A small image classifier, trained from scratch.
Model: 4.27M parameters, activation swiglu.
Training: 30100 steps, batches of 64, held-out accuracy 99%.
Data: trained on made-up road signs on poles, 122500 training examples, 15.7 epochs.
Rows from block 5 of a small image classifier, named by matrix and row number. Rows with one number belong to one neuron. Each number is 128 + 32 x the weight over its row's rms, rounded and kept within 0 to 255. All counts start at 0. Numbers have three digits each.
After each neuron's rows are labels from the 100 images, of 14976, where the neuron reaches its largest size: "strongest on" is what is common among them. Only what is clearly more common there than usual is listed. The data: made-up road signs on poles.
# gate: MLP gate (model.blocks.5.mlp.gate.weight, 576x192), inputs 0-191
# fc1: MLP up (model.blocks.5.mlp.fc1.weight, 576x192), inputs 0-191
# fc2: MLP down (model.blocks.5.mlp.fc2.weight, 192x576, transposed), outputs 0-191

gate.57:131127134122110147137092105147185061108165146157166121134165116156081099113139146145117148086136128146091189151077144221147193121078139113127124131068120106141130130105103103120190073114141102130126132141128122101155141098131094074087137101179137129138109110115164120152115145136115156093101196129110117142139194160175152143079083166127109119090129101089091139112134162091163172085156162107158156078096136158128124210183153135112109172159141150090119111105133147103112133155134125111100081193097144147207078063080134127167147110133156087182108126096096114190149078098121017125
fc1.57:103130140156125114125189151098166164094091149144074105112181056132151145204185159101125107134126116121160069111165137134109065090161165156106111197179142116130094153148158115121131146130108098135138221119163085142140110110152119159149140159103184101141119157176130115105125129110147164119114079145177122137186154107156087155124205091122181130189097168136093165095149121121099119163140093144078102153182127117191106075112136155164061125118089157160124095097163108107123134139146090119114118093118115143091118191153140107054141084159163182122148110139106198131075121191136137169
fc2.57:114125205124160114099172133092157126129157112161103152147121124096121131158126166164123155204158136070127130172118211157112115089141166112180162139117081140181116123113113104105140074160110141135094139089102169097140163156181084109130099144167173136070145109088088114145103195118176107131116114167135100134114136171191153097057152155138131141133115139112184124154125107151077083089177170147158164108187177082126125107097151190083133134090091195082158122116127146165106154166081153098090139091128101085211084093130178131145091131114134105132146148090067114149140122080120176129
strongest on: triangle sign; brown rim

gate.265:136142084162147112088150092086088092070091171128068128151123104125137102150149157134100121220149111185156108129175113093105092114107142138138071177159180078152127110102133127216138154154101139109152181122131133098158193122137131112105114058086140112156128112115060159143086149136104121103114126131172164125116103173160160078102129111137082110070076115110078075074122154150177201121092068145155102133141132193102125180147118139153183134145184166138163141112144146077110103130110107110130141148158181160128110159068187096107117087071126088114089169136118143120166138126087139104
fc1.265:108137124144179121112108160112097115096150169174071165135109139180145131151146115083150135187138087220197108131150158126127134158137107117144140130136135094138153136159157152221108144125097108054120097060082129149166136135110153089127115080130148101136156082151128150175177141131075106148099121089093125139157130116130137055186209204113158135130133159155125079080116082094169143094134177130106157120144103223103163128132161180179133142176130158149163135097159130152136105122089137101093149177118087117149082114098097130118145157087168134086081150139120095098138133095054103140
fc2.265:167114113112156082115099119147065145086118102092116097140066086081037185159167156129107189137131085119146073141164148156107069130083129132146169167152148133152210152138104135134097127142126112133116155113101161148126103092215173118098152092097113105131207090168097130187183121118143117168090171114123157173133083135090099108099092151089100113129119104131113082164126114071109121102108127127137099099119194088139162047121113156134120155159165099131152153103165168100094088123063109124118147178108093125149135090081129134141146068103122166073106141175140142141106127052125123151
strongest on: brown rim; pink face

gate.68:141152050129137105122062123075184195157137187143177171106154144122204102144073116127127146117125087159104091094117192139109123102137141130080111136080156077125106164182117205116159153110090121096096129135165108161084111103049152115114116167135111127118134143120086112088071164143111099139180111157094147111116122105109164127151151155139125055118156095161183091137107056174172185120099156132119113143107089107108123127120198133076174089135142099119085152059095117071067154086113116162118134144159128121118111117135109155142073166121107096059102144088131147116121153106133097145
fc1.68:099160097113111148085106180119139070114123167145126139109117144094156135142108156120159148045147167126161160160115160124133148136129074125077150128101078113032052116042144139144142138095152116153156173185173196104093138117117065104150098093181099113111140101153194161143157209101112149126140125152112140123171123126113153126177072100171137143155110126107103157079137151110116128117163106182121140112173045157155104112172111087127131088102185113178146148119110136079118169162104166128126163136140176192110115200097133102119141138086118146076146158122136130169183099107154114161
fc2.68:106122067174161114138159079064159162111132180190103135114157159113134138135120157097086125088132148140091070101116117121183123117110132145069136079105134184109128134182170180108107099140134104062144116014152198164175095145112149136151152118079116137117078116121154165097130118121184111174177122111166078101140190145072104147170148169160141098111128078104103126141152127082123102101088146148191094045120125101070145140071150139122160155110078129137092142208118125078137159098105149131120111145146154150103157124129114156128116090117108109120126159065072137099151101162109104115
strongest on: triangle sign

gate.310:147098154165125093126099120063115107037075169118142100092134152201093146091142169082209101093074137118140154144178143107136159093067133066123110173078118110107118116129123103144073148107085131120124067107111088198127162136130103148153122129089120173166110113132104075080177138057121095137140162134153117134101113093159158141103125098087090098089138151096152082111087072121087071111120058082116091120182059084133096162116103120138122087100166153119134135080123107114081113088115077143140128155117119093130112148056141145113057143125140108122136099145156167145151101129087112123
fc1.310:131188134120143140109107050146128149135129206168119139158127148129072123087136084189190116162122174168131116167105107135081152163129125131109142120164096138187145105103134161154153174070102126104121115121132072107109081091151174115124166106108083039148148117143072157134071167120049124134111151109129181183094125179138110114132147090085183085115111136124122181139155175155148138110060169096048127096152101191108175106136104144125144144120098130090156143073134171147111188165165151133118128138147161122110115118151095095151168129158092144104113125185084178137095132139161069097
fc2.310:130103115158167086135152131183116095150140186143166127110093153136127160082159140134172183101125131160130133105148118181150105182109142157119142128112136128110155111089091102146094160139149083147160158130165113086115100119127128126041083118090093073090115148144145134138067190118090156123126141103133164150148126143146071123135192160140156142075091123090116120103148141183177134098127156073167156114124151159094141101113108153169067167153083178089189171116143181093138200097132172080131079119089217102150058156156149153132129163149101171066182119170123133104116144142179115191
strongest on: brown rim

gate.238:146134142057120056129145127148159136186150115103159118149196147166097133119147164090163135140166141160137027123123116117144129102176173116097126082122121146164147090105073152114125202133112101140095103143113131176118138153189158192094123091116126203146141125129118178142095132137061120148123172128177116130058155128166156152136155086116115132144136175192163126136162111135174129119108130133101165103145133169091114112130144103110153068169135102095147099149191109161126150130174079176136171115096130149080178121081214150116085124137129129102064085134055084133145093090117086110
fc1.238:160131139093101180165156032158107110143136098159107134128145174097115183074144166050155133241153131113071104108109155116084080136140110151086152126148120096161189157138153094142134169177147099155131138101129117111157102141163103151087106097118149138142137176153094130185152127111142157125112094184164122104087163154163185117073187105128105090094142162113159087150112145151162134089117154128143107131073070120178111115092153167156155110132156119080079111156171106177105110093134150161101147157075130171127156130104164183129102106159089126096096092086151149112133127115203186137
fc2.238:132131128066097135171127072123152169131128152132136094094110176063123127141097141116138092114150166172113111157185111118145135130098075217146096135145078158167083154074122128084090102134160115157134114101091172108148149100179095142109089135126107225155116092141156097155131120103172122136191189116142108221103171140098157166048155087115141137085159118087124072143106116116125107072116158130114091114079142126154083172155081134128099151127182103152140111072157136139116148072120160120069166193069168103087100090099142168123141153121090103137132127107100156109129107169157109146
strongest on: brown rim

gate.452:131131171131132068131174114164114112189140093099188153133127126141164145165135150113120116119140209154176091094053107141123154133149101111148164096189128149143106117156100104098111113173202158117155168169056118073184197136158087191109152191143173138102153117137193138144167109143095126102087157132124173142138134119157106176093150134174154167166170143151105133097188136189098128155153138125149134216189148118156078107107177077117151153149129138148111148127097117121128157111163107111163099086177085149159117140150161146146163162106131082130072152170181110154141130156165102113
fc1.452:143114170096170119152132078091174176120156121112103106095096133096171126144195117127150086129204147134043130144130120117140144027114086130076131178155145110148136078111114133138140078107161069063154085142138144148069070122101152143155145182145095104090077129088084139166065125132163150090132099142122171128136114166089177094094104090100119155171080104122133203155096134148118136121141117132097102132122141156177110097129137108093113169127064118094123163101082130079169138127191187126135130155102148146115087125111133089139127125132106174100094103173132161199149117082145061125
fc2.452:160120109132141112113170099105150129106125120136136154120031086078083110155162081116125121112099184127080108122128140114109187146140144044144165173138135061166201179177115122167118099112136121073172112144135126056130147138137120163068197090203124111188106136093175184116116071118062182111132143158177112128148142156090109141159153125106173160175141148126148137179091058121095138171138143159079146111135162143121113128164126058112125147144090105132151155096142100118084175143143121092155101139105096142157142149159145129146103145172076073140095111143067160122157134176144137119
strongest on: triangle sign; grey face

gate.377:145138080164114099131139123119118148187088073116124114104132109153164117109118149128109147143080133108186164094066101162156093163178124118140133109144098102109116149132062136134100173110167084086109139152102185091140131109129155150186113092133068178131117168124073160082171105102137101151146125151069117053158153133062181078072087147074129127105149078106133136119162137127112166102095157141117165124136069096170111092078096099161116110098136153070117077152152095123197192132152140141096079192109108134036121099070137121162169159143116109156159143086125110157139079158096136112
fc1.377:132177094165051127168117126151144180128122119102148115134112085094142131078157090044119089202085109071133158137099121163117149171146139090141153169104168081124080189155131091108130128121121050153114102161132132141150065170095123128125125127123115121111147139157135138131155160095154133113156164123141121153164147157079161168100136133085118136166088155139123115146236094122153188112078176159166197122151081121167101036163078145153149105137153138114104113186140065110116134138162143111128126181136108129154126148091127127126164066091097157151160169152200148113082105110108101153
fc2.377:069151084110081049100150096138104144102065126120148102160146099124087131138129151179119136136082121128126109161128084160131128110088189134192154122076118110122180124152136123124133126161098192140130151187086137150156174118130133146130156162166138143074078132130129114118132130169125101105068133131151139152153142082146069129088140076126150178115126128162105144187206142095148136115183034201112115065195129154142116113173122143120136173145148149184149177080120127139054144155066148146063138083091148105117087138174112149130134126099175122075116131169154154137183104122086119106
strongest on: triangle sign; blue face

gate.503:056155151119121138121092125106134132140158163133121051096131120101114088164144095163165110114150100137129113113130087135120175079093123163105076146123112100100140193139154088069080045121111093081156108155163131143135075107107121126091158141142108124142150145134154105131179124099166097110164133123062142120144164173152157133153086135133154170105126047087192086174139097123142103129115104105126185056127149104101087078110163108105187103139108103038158117105068135083110137134092114147104059158158059110124151108081173103071083150080107094093128106063100128086120142121142100126
fc1.503:151148085178171149157153152159183122116169127190117196141140143094171126173103107078139175089062125114101162104157051172158133167082120085141197164105102169137139103110108152131139120145098125102104175051156160092107110128185121113118169100130101133145111129159126099117095093121112148081150151146185158137126083090147121138118179128159113160135109141137070139109165179139149186093180113142145152168155127079155143130169147129173074194118092136124132092158112099166179208159132115106151153094089153088130102096085135153138160114087145113153078154137130130090074175066078131137
fc2.503:121135164166139082160089126150146143112132185131102135163093178109118154144173158154156113120120177145091091141119137148150192137151158142161085123084127176151139191110096142127131138156086163091118154130073131153110096151150118157092090172162166113164107119132167163060139113085172194074117122105157141096111087098159111099004120179067098162137099131134097111164109138129120131100173138133150129101205156089132119105106149093124077147095105078055057107137124169103107106134101118104110094145164150060112091138097174098156129183117067162181124130102166150134145144107110099171
strongest on: triangle sign

gate.319:165100091187128117115161145144170110122128170080085154151141113195185097083133102119117138188135065177208123081128094118090152100111138089130126076152091077133160132101086158134122115135172116138155141126166139153097101130100112068098148151151112079120170125121086140133173104123101103166140085064138132086124120063070122160131108141128147130079109071131115051133079110113148139111072076086123169155171168073150128104144092183055090131170124127136081112143119122143127125122118130143146131135166165108136169069126071054121109144079139115097102108088191150194151133167115127100
fc1.319:050175127088175103169141134109152143112085108150140044120099161142129086147082135174104135126087142131147138171104149121172138142136131122110161110114168163125075127159207170109142160140171229110164126125174163131118124127179147144138135161122172152148094129135076173089084150144134152197102151179097114135127109127130134105144097089175124121147142160123135150056156064146069116132141098155149078120151110160117104106152157124081154166092097139162177181118165100137127077132100086134089153128140116112199089076095187133136105168044186181154116120180153141134117164141125124152
fc2.319:133118068166188089120125074103077111117156073139130146100128112081100123137093140130113143104123103153086121154059153118094123118128121125154103096185120162130097128193098136095114129127132185143145109145082119101122140078093184161172121108091115111162085141194133066173115116172107145171115102181117110104104185176132119101074123128146059202154157157078132051113115101122108149184131112101126091077095152121146144115063152189152163172129090170098191105108126123114123104142145110064095178150120090114074148201117178072149104126144083093133117117120122128112173150157094117110
strongest on: triangle sign; E

gate.300:111143079091116071105084113118170087130163111049161107132133083128092122111128149082151130145113170110135128121181163163119127134168156157128095118113091208105154089189152150123059112076143127128118185158079160141094117116148155118130113100120131145113159139123142192154069158120106126117041060153106098079111149093065087110121228135099139108070123143109150099127105081125159149151112112091151138178152178146154150113143111093111154112106149090077141162141151121124186096174137096154177192134125082149191131108126137196132117102140080138105063142083108109134120111173091107139
fc1.300:143112132109134118153124103089135106157114147182144157126163165093135117146080153168123158107137099147145153129106145115093100195110134147052138166086111123167128161104115151134077156125207070158126089190128113155114121132122098167106171193123083133076091167147096175124169102157091152172119147157145099187097081122181144141157093133109136128164108150155146162147145192137118114116065129101107086089132142084157113086119166135111121116138132095127111153058038093110106132082048169098099113092098130112091086069117124186091173189095136100131099078106087115086089138155155125068
fc2.300:121117156100103198108157196109149087130162161142114135153171162094180128107143112149167097107129141162155163127102143064087135145115188120125162169151173110153139157119134133111159157173092121128136096147125100082136071110133150138124119127137097130145128091088153177136157079140016199130190133103142134113092162131196162119172058132193145126168158148108160202169119125135145124126099178181095145060092183110145173133080162111130151102118123142181142089153110138128098148101138166144171087143105123107200107136122063087132188139122115067113134084126163118104103163152163143126
strongest on: brown rim